config.toml
crop_scale_min = 0.8
encoder_norm = "batchnorm"
encoder_kernel_size = 5
latent_channels = 8
decoder_block = "basic"
kl_weight = 0.1
init = "torch_default"
ema_decay = 0.999
Rows from block 1 of the decoder, named by matrix and row number. Rows with one number belong to one channel. Each number is 200 + 20 x the weight over its row's rms, rounded and kept within 0 to 999. All counts start at 0.
# convs0: first 3x3 conv (decoder.mid.1.convs.0.weight, 128x128x3x3), inputs 78-103, a 3x3 kernel for each
# convs1: second 3x3 conv (decoder.mid.1.convs.1.weight, 128x128x3x3, transposed), outputs 78-103, a 3x3 kernel for each
convs0.106,200,197,200,200,205,187,200,206,193,207,202,196,218,200,230,198,195,189,200,200,203,205,202,200,206,202,202,221,193,162,195,216,178,206,216,160,207,179,184,200,197,191,189,194,183,199,205,199,207,212,202,207,175,197,204,203,194,220,195,184,202,211,210,208,210,221,229,197,200,209,169,215,211,188,182,197,217,179,252,176,180,208,217,205,206,223,201,184,177,185,226,224,224,185,187,190,208,168,168,117,143,181,184,222,216,218,202,221,186,201,227,189,195,217,179,199,171,187,177,207,173,213,176,217,209,175,193,263,200,48,83,231,208,152,220,191,223,189,209,194,195,187,206,174,199,209,166,181,183,200,186,188,210,190,243,223,193,232,219,205,181,179,208,155,215,175,184,234,243,233,223,200,205,206,191,197,195,208,190,219,178,166,207,180,201,194,193,202,214,190,181,191,209,202,206,181,203,196,218,203,205,218,239,207,175,191,188,155,186,163,194,204,184,212,197,203,208,200,240,165,158,220,222,188,221,202,196,171,202,204,177,210,203,185
convs1.106,199,184,204,194,195,207,181,183,190,209,191,200,185,223,176,176,197,164,196,195,212,194,199,190,200,183,219,233,184,185,192,198,191,199,162,151,199,237,218,203,194,219,195,225,232,216,204,186,205,189,208,255,234,197,192,173,201,201,168,199,207,215,186,129,217,204,162,223,199,186,197,180,166,199,232,193,213,211,209,188,220,173,214,219,196,195,194,218,189,211,216,195,188,198,197,196,207,185,171,143,134,178,153,188,200,252,200,264,235,185,204,194,203,216,194,186,192,205,141,163,202,180,195,177,199,214,197,210,205,196,182,196,191,197,242,234,241,232,199,201,197,208,256,214,167,211,217,160,238,230,210,187,225,199,219,197,213,212,196,197,192,260,218,136,183,155,187,205,202,198,187,198,228,209,181,199,174,172,192,195,194,195,189,192,212,203,201,196,199,191,169,247,213,199,201,200,186,202,227,163,207,211,174,207,193,169,171,179,220,198,175,222,202,195,188,200,214,145,191,164,191,203,195,191,180,219,197,185,192,206,197,235,200,210
convs0.107,191,201,203,183,198,205,171,195,212,210,211,196,184,201,196,197,200,190,220,200,208,202,206,201,228,194,179,190,199,221,184,189,204,196,226,196,214,205,201,195,204,186,196,196,177,217,206,201,186,212,205,177,215,227,214,212,179,195,223,199,182,211,184,182,213,164,207,250,192,219,217,130,196,237,238,204,189,211,203,205,237,212,200,206,215,191,205,190,188,201,204,174,205,237,180,221,240,195,258,251,194,176,216,211,179,243,211,161,183,203,191,192,200,220,214,197,224,178,200,202,188,187,194,225,201,232,120,178,176,162,281,213,182,220,108,184,172,196,202,206,199,209,202,211,208,217,212,202,183,233,195,189,223,208,200,213,207,207,226,209,190,192,179,155,200,158,176,191,205,220,172,174,193,193,218,186,213,197,163,186,200,197,212,199,189,197,213,183,212,175,201,214,179,193,223,197,185,218,189,208,202,198,233,219,178,222,219,210,272,181,215,227,173,211,175,181,174,211,200,215,203,155,229,199,170,207,215,184,188,218,182,209,200,207
convs1.107,201,163,163,210,204,202,236,223,241,181,203,198,200,197,214,189,197,192,196,213,226,199,199,199,193,201,218,183,202,225,198,173,194,221,208,248,208,181,165,180,192,193,198,196,190,174,232,225,206,200,221,206,226,230,209,217,200,208,193,208,188,199,221,191,194,211,213,172,212,212,205,219,192,183,193,193,209,190,148,202,185,185,184,178,185,188,191,186,184,165,168,170,146,220,198,195,203,195,146,188,182,210,202,169,158,196,204,175,194,199,211,192,205,208,188,203,193,211,176,163,204,217,204,217,197,192,193,195,186,216,192,188,192,185,215,214,201,212,193,198,180,196,198,223,204,174,181,213,217,182,227,220,238,183,209,190,196,183,185,174,216,227,222,208,229,218,190,207,213,207,245,205,218,160,212,201,170,210,182,162,210,210,182,212,196,232,195,205,269,220,205,204,179,200,226,201,218,219,188,201,240,188,214,212,182,204,189,219,178,196,170,172,219,197,169,211,185,191,118,200,184,185,201,183,153,199,207,182,191,191,190,199,183,190
convs0.108,203,226,212,195,214,187,201,188,197,212,219,204,181,202,233,180,185,196,211,193,216,197,197,208,208,179,199,191,178,206,220,198,192,214,206,179,197,181,173,202,198,197,200,202,208,207,197,206,214,199,172,206,198,176,196,197,213,217,186,203,206,180,201,147,168,202,200,170,141,189,163,221,204,145,232,222,162,210,228,216,159,189,247,224,203,203,203,205,197,211,234,199,229,224,213,223,210,181,229,205,206,193,174,203,201,260,239,223,201,202,196,198,203,208,203,200,193,190,228,217,234,198,212,182,196,234,201,261,210,213,157,245,195,211,246,203,200,205,194,223,208,204,193,198,191,184,202,178,196,194,196,207,177,199,189,237,226,218,220,201,201,199,164,174,227,221,195,203,230,212,192,197,215,208,160,211,221,236,198,175,186,217,206,135,226,213,179,204,208,194,201,187,178,199,200,173,206,180,199,170,178,218,199,196,195,226,182,114,215,209,160,200,218,174,219,221,185,189,221,228,209,235,261,224,216,204,216,198,193,198,191,198,208,166
convs1.108,207,181,204,193,201,225,232,207,215,204,201,200,200,202,233,200,207,179,209,188,198,177,177,189,211,192,200,220,193,196,198,202,220,195,176,201,232,203,235,190,216,223,247,230,201,218,214,145,197,208,178,222,197,181,176,206,194,180,191,220,203,216,200,226,197,205,214,196,197,233,192,254,213,204,186,199,234,186,199,224,212,178,201,216,199,197,201,190,207,183,181,188,169,225,223,206,243,183,200,194,202,183,201,209,170,235,202,183,206,197,225,194,199,188,202,195,199,180,181,203,193,172,218,210,190,210,175,250,208,200,214,218,200,212,231,203,200,219,201,223,202,162,201,197,170,204,190,207,235,217,201,201,199,214,200,207,205,203,205,167,194,206,187,199,181,205,200,221,180,174,190,230,217,179,182,207,227,203,220,183,163,172,201,154,204,227,233,204,244,198,163,185,202,210,203,220,212,215,218,219,249,224,200,194,197,212,197,189,171,238,198,213,187,220,199,154,209,200,180,183,229,194,182,196,192,196,191,206,206,182,199,188,201,171
convs0.109,189,205,212,216,202,226,211,208,210,187,197,190,195,187,189,219,203,247,196,217,194,221,186,181,196,192,200,204,200,167,193,163,213,196,210,222,198,202,218,195,202,190,199,188,189,199,203,219,205,210,200,201,216,183,177,171,212,215,211,200,193,196,206,190,189,198,225,173,202,180,189,197,248,216,207,203,194,203,211,204,168,187,206,207,221,208,224,213,199,201,181,179,161,199,185,202,213,175,157,190,176,195,218,206,216,166,179,183,191,186,199,224,215,200,200,226,189,167,197,199,199,186,178,221,197,208,63,191,310,147,181,249,225,175,165,191,183,203,197,208,187,216,212,200,199,200,193,174,208,189,192,217,160,188,244,187,199,211,200,210,176,194,198,204,189,189,214,174,204,188,193,230,203,195,209,199,240,207,229,218,201,147,204,199,159,178,214,200,193,198,204,193,196,201,172,199,181,171,191,217,231,229,209,195,208,163,196,212,204,170,167,183,201,169,202,166,177,175,211,196,215,205,190,198,221,230,202,188,205,200,200,221,187,216
convs1.109,200,217,199,139,192,216,184,203,237,225,219,208,232,179,190,198,218,203,209,231,196,218,191,193,234,226,228,176,200,195,213,224,205,201,201,151,178,231,216,188,186,197,203,225,199,182,185,153,190,203,207,206,178,192,203,207,199,169,220,175,183,184,215,218,191,203,238,195,204,145,199,160,203,206,169,219,196,209,195,180,177,206,155,220,187,175,207,197,177,206,205,202,231,199,204,220,211,209,202,183,181,193,212,234,205,211,207,184,218,201,168,196,217,222,226,200,201,238,194,177,237,201,183,175,193,182,190,192,195,205,198,208,176,188,197,209,184,206,195,186,195,201,223,209,189,205,222,242,182,212,217,200,206,213,211,195,209,200,228,188,220,192,181,209,203,212,233,206,168,228,201,216,225,229,235,198,234,204,182,200,181,177,195,219,224,186,211,228,193,207,204,214,200,178,165,236,202,204,234,211,173,203,198,173,184,197,185,241,174,198,214,205,191,220,206,193,182,186,213,226,233,176,226,217,229,197,222,186,189,197,217,208,192,201
convs0.110,217,207,196,224,217,193,212,185,196,213,200,187,201,205,182,241,205,178,198,190,200,216,210,170,180,179,198,195,205,220,187,181,195,216,188,215,189,207,193,195,197,204,212,201,209,219,201,196,199,201,184,198,194,201,212,208,201,190,212,199,199,190,211,199,211,252,187,205,205,196,191,186,220,210,256,252,165,206,213,179,205,192,220,189,179,197,198,181,164,191,187,187,176,174,198,184,179,164,211,214,141,187,178,190,161,212,189,173,163,197,215,203,200,204,221,224,218,217,194,184,198,186,186,176,172,197,227,231,207,123,199,192,129,213,234,185,195,205,182,187,205,203,173,226,191,211,201,181,220,228,198,168,219,207,182,220,193,188,222,183,194,217,199,212,203,192,195,188,188,198,222,173,187,237,194,202,231,190,203,194,200,244,197,200,205,210,217,195,248,186,185,127,202,202,165,200,195,151,161,180,194,243,186,189,247,186,220,242,228,217,251,248,173,183,199,229,190,196,198,191,199,192,166,183,185,229,219,219,236,212,210,197,187,194
convs1.110,195,186,190,190,185,143,191,179,179,200,196,149,199,213,187,212,187,200,217,190,209,205,205,180,184,200,164,221,199,172,215,202,167,238,226,219,173,198,229,202,203,180,152,197,247,184,205,204,195,201,179,218,196,194,183,201,208,174,208,205,204,195,171,236,188,198,213,211,216,213,194,236,249,178,183,217,189,200,192,175,200,218,198,229,217,208,231,212,202,202,257,202,226,207,199,197,200,180,142,206,169,199,228,210,218,227,228,200,195,162,149,195,204,213,200,198,244,203,191,168,211,177,190,166,176,203,209,199,220,192,203,212,223,224,197,210,191,190,233,197,223,179,178,216,201,207,179,213,191,199,182,200,175,179,205,212,148,207,197,111,254,208,191,204,179,161,199,228,187,196,184,189,219,209,186,206,172,200,228,226,206,199,185,184,175,194,215,169,167,218,202,219,209,176,161,238,182,198,167,194,183,218,198,184,196,222,211,171,183,174,210,188,199,229,199,201,162,214,209,194,194,186,172,221,204,221,200,221,210,195,202,188,193,199
convs0.111,201,202,178,204,205,197,209,227,222,201,185,196,201,197,198,187,210,198,200,200,203,225,200,198,214,185,205,191,199,218,181,204,203,204,210,205,216,196,201,197,190,180,182,199,186,200,201,196,218,202,202,218,190,205,195,214,199,186,216,199,182,208,203,207,235,233,221,213,178,214,234,184,209,209,227,211,192,195,179,194,207,208,210,217,163,210,200,193,220,199,218,175,210,182,190,240,188,200,204,180,218,210,144,214,220,203,218,205,229,214,204,200,195,206,199,211,208,169,190,201,199,214,173,200,222,234,218,253,212,169,116,242,185,55,152,196,208,209,207,215,209,198,231,190,209,190,204,186,203,215,199,215,210,220,219,205,204,201,218,210,201,192,194,167,202,187,193,176,219,216,178,203,193,195,194,189,178,174,198,199,191,157,191,202,187,205,151,195,192,204,191,204,197,207,206,201,169,189,224,224,197,169,204,195,212,220,223,186,221,228,188,225,237,204,200,169,238,171,209,185,183,201,197,179,199,184,199,189,214,196,183,243,229,222
convs1.111,168,203,213,179,232,210,214,202,187,182,193,191,225,165,200,211,187,219,191,199,160,199,185,159,202,184,216,191,210,189,205,195,210,173,159,227,199,220,200,190,182,203,205,200,161,192,203,211,183,170,197,199,175,237,182,188,202,208,199,214,213,202,189,216,165,210,277,206,233,209,157,227,205,222,249,234,194,149,208,200,210,182,179,184,180,175,208,196,206,195,198,192,226,164,194,194,218,236,231,197,210,206,189,183,215,185,193,218,204,235,184,202,194,205,186,177,169,172,204,168,221,210,210,201,233,223,223,185,202,211,234,196,220,192,174,206,174,218,210,230,200,189,217,195,207,188,178,215,212,191,175,194,231,190,223,181,151,218,203,173,210,187,223,177,205,205,208,206,194,186,219,162,223,193,184,221,205,181,191,188,220,166,213,204,203,202,197,181,196,211,197,228,217,182,202,185,209,208,203,209,178,194,204,200,205,180,198,205,167,199,226,152,204,234,218,238,226,214,191,200,227,229,191,235,223,214,199,165,196,192,178,227,209,221
convs0.112,198,211,187,219,199,175,193,215,214,186,220,208,223,169,193,231,183,202,221,192,200,190,191,201,201,204,199,210,184,198,192,197,172,198,222,198,188,242,193,210,219,210,199,211,198,219,207,193,200,192,220,208,199,201,194,204,195,188,217,213,178,199,202,209,189,198,213,202,177,190,189,195,176,241,193,175,202,208,226,229,233,189,196,189,172,194,195,210,201,202,199,203,200,202,202,223,221,214,179,230,188,187,208,204,182,218,227,207,211,242,170,213,212,201,195,201,211,201,206,198,230,202,186,216,214,188,152,200,176,201,162,202,22,148,260,203,211,204,185,179,199,201,185,201,205,231,185,168,207,158,217,166,179,195,187,183,211,175,194,196,212,177,216,202,197,221,236,237,195,184,142,230,228,203,196,186,187,179,154,229,176,237,253,205,203,194,189,205,225,195,199,208,165,181,189,178,209,213,201,219,199,189,214,192,215,231,234,187,206,202,192,192,209,176,221,213,212,217,226,192,200,216,149,189,206,191,168,204,185,190,206,191,193,194
convs1.112,204,212,231,214,199,188,196,174,248,196,215,202,204,206,233,167,139,226,184,206,202,184,203,171,187,199,162,213,204,230,206,172,206,208,252,219,187,186,204,194,191,213,213,160,195,204,206,176,184,194,196,201,185,197,179,181,237,190,173,199,204,216,181,220,184,208,223,181,218,229,159,263,193,181,209,156,193,214,215,158,255,180,200,183,197,199,195,182,193,206,227,168,220,207,188,208,204,165,188,253,200,195,233,189,200,214,201,196,190,187,212,198,231,194,231,217,221,211,228,213,194,192,205,163,170,212,183,201,220,187,194,193,192,212,189,206,188,180,212,201,240,158,176,201,222,190,191,187,178,190,200,139,200,214,219,184,209,221,136,221,257,209,203,232,259,199,161,204,196,188,179,148,193,213,183,204,176,216,174,175,175,185,211,202,198,220,186,182,193,197,184,203,227,218,205,226,213,234,227,179,196,187,189,183,183,227,218,225,221,190,203,204,236,201,204,196,195,208,226,173,193,195,213,246,211,200,191,187,236,200,188,197,205,200